Weights of a small contrastive image-text model.
Model: 16.3M parameters, encoder arch swin, encoder norm layernorm, encoder activation gelu, encoder moe expert_choice, encoder num experts 8, encoder patch size [2, 2], encoder depths [2, 2, 2, 2], encoder widths [64, 128, 256, 512], text encoder width 320, text encoder layers 6, text encoder norm rmsnorm, text encoder activation swiglu.
Training: muon at rate 0.0042, 11100 steps, batches of 256.
Rows from block 3 of the image encoder of a small contrastive image-text model, named by matrix and row number. Rows with one number within an expert belong to one neuron, the router's apart. Each number is 500 + 50 x the weight over its row's rms, rounded and kept within 0 to 999. All counts start at 0. Numbers have three digits each. After the name is the row's rms in percent of the matrix's.
After each expert's rows are labels from the 100 images, of 14848, where the router gives the expert most weight on average: "strongest on" is what is common among them. Only what is clearly more common there than usual is listed. The data: drawn small creatures on textured ground.
# router: router (encoder.blocks.3.mlp.router.weight, 8x128, trained with AdamW), inputs 0-127
# up: expert up (encoder.blocks.3.mlp.up, 8x64x128), inputs 0-127
# down: expert down (encoder.blocks.3.mlp.down, 8x128x64, transposed), outputs 0-127

# expert 1
router.1 101:508589442460480546616509526490536568572542446449524526443516510551377515561450484551545505476581487487431478511471445590477450506563484452491566475527488568362525495583408510518627576531538523558513448423543525530558492559483496462508467510494386508469500474539489499412468533474502471480484505520351538525521608504396516491502492544508522464507479506548596453514438502545478553541464
up.17 085:466518554486613473443475516436458600460432544566547447583541477462559506580488446407473532447577479561500515464509550501540520559582525389536539561577540410509448495481529418512538471563457453499530423507438507493556509456493492480464425435405519393402485463562473488480593444447526529466523576506516562506525465495571468514515567480539546478504531447533499512616394502458476470508541
down.17 092:537469589479497430527518410441544498526486517604504500508538552501443609339488621511575521384477524464558458557481544490469461553451531377499499544473483457558470498456477527557610498482489566457459453486440526448466522468547462470483512612482573526437535532514536499395448566520473471452510535542419544443538493486490497468420466529455521521549571494561490460470524435565434471491462
up.18 109:462442466584524601577555507495523467498494541510474482433538526558475537522531480515428585548457536540406614534522576416465547461444562488462518536405542509473538437499561549524405587527621441525568472483535412448506432570484528560554518520492535407520476480562428454442561440545441459481530430432520448446512494491515413470441401452502545457470518475467556516493571528468491521532549
down.18 106:489482529473422401448563575472468500502551477484556523513505440494454526491397463521586434533482466472477438462511502432479608500549435562477456416466466601509421510484510510521482462499511515489483601506448414546500513463477592413542495551527584548538552491474545536555449445505571380474584518515607617508513544467531521481600420426510405471496494459565524470488477479557579499456491
strongest on: small; black; fish

# expert 3
router.3 081:474505421503477596513510476481467532517479507543572505497559543458558421583534422478582550560506549536499518414514455424504537642502475472582582483547600524552386541457521507476472517489464448552471513521527552407466560581583492510536481503460502493494535441466427482446598581447522514428469552495480484579545396485507448589419467521528499527446442492496588441450540510555432513452502
up.5 097:413568503508580426525494447504483571465540509505483476478522422518390391444487581478588515531416520468488477461489533548514497533528586555468510508563516551494534563468484526493458409445563411470537501453497541580501526453492548500452472542587441413455562522465381512543489538598523520512512435494528544462526530394468454513558412474523451596540455502404581460545540510514459598451467
down.5 103:549472450510503574477463402500547441559446452511469483490372512507530482495540485552557543453534449541514463507536590439650565495463586520488479472392472582524531475459422498517407533453560552443508526433428501473512483515548538514487490611518525447562496462513582499429447515529495530478537404532421511539510464538529533425507423405510495561462561466498569532470495498590451523385554
up.6 110:402515528466532528481470464581457431448498528506560515401517542478530476454546533507412540519419561520635467534549531465462533545562526440459515573535451464453578467426488435554458521643422455556537409490571548500460515504426526539473535508486484548528520489478399504469489487463438455605559507448569601493530459554510431511395495561432540483508493468528418478470573441548512493482517
down.6 106:612471493494530526524499456419493496471494473483439429561474489477462439397391511490517417460492470428473602509538441482482533544571437434544441509374567522531498470502502438435525498583561486608455550401534503506521497523564477513464420491433528481493566474562501432604474507501501575496568505498571429527556482588437555585542574527391527475523493612468521530511515490470484516500510
strongest on: large; striped; green; creature: crab

# expert 4
router.4 099:459549493468446437493526438469466397535542550532535464472397558543479508463465512444531579457568559467482497500505523438566502522448525514531587482489550588507456534503454535513489539550439565549563583469432532527474508524471550578480468487480525505532477484575481605392490541452494485567453479588386497508462556472432469396422563500468492557465512602569430442591636519560517485469509
up.5 101:566461462483532529534588534518507502538457551439422485623527525537407544532552576439512443546512531544458435609529524437466404420479473485452565467538455465421576535575432529493464514466437627487472558526560446492428467414477506469439543517502512463483584501437508440496473537487518476478456516497530573494540499506607502464474486573426471435421492540532447529481469617525555547417521
down.5 094:518463500465573565537441542442513479585514473498457481505484479517429530577505528453529491545545530517504468472579566477462489535547476484501460448465465567477562413452509573496464401520419524401384558564582445530578554525487549441479544599521493498502575575459469549460382471568586458441455454441546562528578546471482502472537470474532419550449547497575544515450460437565536461527395
up.6 099:503515521501476504598536567462506523548424482491458509574497590497387477526551483445384511539504545544443472470419468529403420496517472438546613494497524480417466456570460499469475499585478464539522439552537460565449394489488475526450574516554556529393584453487591602465465523515503526446491486480427513601528566542557478430544567523425557497531535469537511498513461477570421486469454
down.6 104:524535542510593544510414479611517542571350487510439450579544463529360490532414548472556477477524505517541521454522582555523540509506565528486526492393400413536459515481552492496436457502516496415458547535481496549558423492549483491493500430505415513559439487510519522467488472543520485548447562504510595484568527515540560467526497446605443489540476500478461383451388517564515493510486
strongest on: large; spider; teal; colour: white

# expert 5
router.5 104:467369522469542531494523543468556548519563516413448541547559530392554529509537532468530452577507495502511559475626460470475539453470472501521410427505493479459528416454490514520478499478457470502399494533545477426536481445508427450456520474523539419514409608492573462507480565499466541398548512494526496446406402570562575558522507516587419466461482510454550517417473443415496515457572
up.5 098:482511489494487517507420440529424436509481493616489489462435413522601391505568518564481580503529565534505478414507482522530526450526536491429484499507615515528413544510528471586553456541596451494461474501474489525454446572502462586422560542597493570524490470456440439554614435454390481432512507578473489565445524499532450521452475493496574562494502609520512535525483452515488482544425
down.5 094:471506553454463538544491505457450567471543556486451473549540503498461435553538447488654534516506546530489434533487570424560457536429528459523492466498443458500515548431553607504477501532473433479514439469590484438515563648401537462518469421568511527503481508583489554491559469463488503583488514438445425522534412583523510499514432431467482374635487458429488503514545505460502490546501
up.6 102:562511520537483465499578549489517571429513490463515440513516533455574447560526510458424446491487587520503418516461509549500548531468472503469611511526530468500433547441443500476515480466472516481491440469563593506489373526530494481458491511609480411518561513484456586491370566425411507538461586467571521524638477509488491626499429495423556449480559490581454442505489431495523466566477
down.6 098:475551496521526528482554435476479448500478384516505508477464446462531486495455477498444556496550456502526599447435393511515512512557529426540583503454451491492552488507529455558407488505476549491524375436386513547511542482449529506494551604468542509470514530409549545529426433582527514561551470498474523471477497480505553413506569482507367549487439517490597592479532536538592628451568
strongest on: butterfly; large; scaly

# expert 2
router.2 105:532551515450565473553483465505488536569386515544538518457511514536474484518519414461349513468537446575448540465471487460512527491474380505461468561464527508561512490474512558573422446419390452491504454468582476620545559507476535446585572537600544550487574518504498494580442540434520505475565572453544464533463556496499553536542466470483535465451541634521457537451484472445480446443469
up.5 116:497541550395451534482445516422448545555473456482474369541464580503480436555463477584459475488481456549521507513580432470592510540493505460564448514420563506489464426511538458580665489497449486504575482515462489531534503496560499501491497456449544603529546608557508496581515440501470412489488537468539545487437455482467494553523520546459441586475409565545437506425444450550587499516476
down.5 111:526562516505542415430529565476514474487550529492557420507517506508541434505489550572484566569484467534551549459488505535486490545563494567542497371633424577571399577580431550494435461519459507507455460493496518510477556499567491523523475418454464532574486461467463472524476582474585455475472532480446494456539465527389390526489429492505586519556567405473477370462471456500481541539523
up.6 092:535572555522517519449373556415485533409604537507559456485543480482513511525478470605492483610496554552416479553480520490447468454547502572508580442532550491563463528537455555390506504414519575551528480395540540432548557469525575427570532461419489435514553499466507505436536546437518540459455512555484526461582490505444519533439496478534502434526484572501438412516487480423452477574447
down.6 093:474424538491556523573413504468538375534506456479535514474469530485550420525546461507506449609460554460487418444580488558460478545469568501485470595487473461446467539487466556535480473500603506540615461513529435472535467476506420463504526515477440498407513563465455513557512603575470517531509408447471502451489450493549644522481469565581501504475388604472561482504545548489440546458529
strongest on: butterfly; large; dotted; coat: striped

# expert 0
router.0 106:470529467574483530566440503471482468398468471515403501512530496529411545564506505513486514459549468474472453494421507551499534549524508440543568535421392498395543440479438535555598507619565520469518436417440605510559453469529561533527528482523422443425529442447492498479464533586509525539474513537506596560555589473428548433482523547494456471596489622484510496500489504576484468568514
up.17 094:531469561464476495347513466591530520484385521432431492490549519527474481494487546480540571465441483496465483538535583558414447457491447539508552533496466574502489417663536469486596495426609532496632462423487482543557373519524468437507463489506522486503549477547546446507526546493481498513531463587553481513460494463443517475544502548505480471502435446528530415552448556549409527531491
down.17 089:436466516529498482501458511440500466395523457524479520466472505503539468436494526536529521504503483485553526439414463543543374564452625477535547439386558543538535581470427517483467509409525385564462526463425540572495506509490559624539563561471509527529416481470567536534498493426530444533505502480444457496519521424548367417527565488464562552542475566472520606530508530515484499559558
up.18 109:455477485472464536418447483562548502492398533511456535440484445509558473441551595526628538455447560497569433476475568520520483470507551570404490408531555468522543540548477465489514458361467586567545478418474529511350526450507459567489430567445527539472450517509528440538564544492521491528413553547514418513473484553559444529493500493526457462552528526529492556607438530446542541487503
down.18 097:496548483573524540485513461518467537540485540455527494491496504600427547423488501483530542540449430451509542501435462564584531446497516502464554466485530340495546514559509460523537370470496465548498516412445428582455454519526478604471473539512472554497513572454482535402593500378506516505433550485577520519486486421526436580522680489468493507477529497512569486475517529487405493539459
strongest on: small; turtle; white; colour: yellow

# expert 6
router.6 094:563592510539476504423521477435567545474446470501409483451453407551513597562460461482516459448508525556525470608438542523513520484612552433479469514505505480486607580561426448543491515514503542562574443452530480475472427516471518458552537468502461498478538501531488489411527436399489544579485462519490512477590436485454511518470431496453531415494543450615495488452436581559557462628467
up.17 089:409526460459430400575459489430430471480524423499459458609470454466483595504428503500580472479491434494531431449491510447492470435522482446541518486458556472456549467462457608519512498510535507489529552470545493486525487514482475675518558472481509479493501453540444542462483572483551514515443606533545521558528537468515466448507520566545503531578534472502419482476574485422638603491617
down.17 097:498454538483554483475376543593539633465524593526422543489495568495451525522553490454464543576562502612477542439537493490622488491423530485584478611465476602479533493510526539487525467545523526593406357521532490463531464452407494482495463564434499473416461561470472508473484531484510476478493536519454538505489504449496525495454582443496494529468492545472499478422505537444533368533504
up.18 095:474442449544508480506567562434534484540474486385429439523496543518471522526531511600466577486437471571601488430534571534493408485534545572467414483474436516458570558526479468478410500426421443520536538444497541409507540467547422535480605381559504559529448470522487506558458472507486435581455484436498443515565509479453486450518486546532574496568506432476532454486555441522535567541603
down.18 096:506571528478513534409540523468481528543431518471456479493519564488470542461437608562454507514543453481478483529453543540507452449504543491550435508480425568496426470465502480501460444587460480517552453575372488501556482529462499496555407502512416470544502452437491551553453461555585536432485530485603497541559422568551579479577450548578462460612433532465469477444474397389569546459467
strongest on: plain; caterpillar; starfish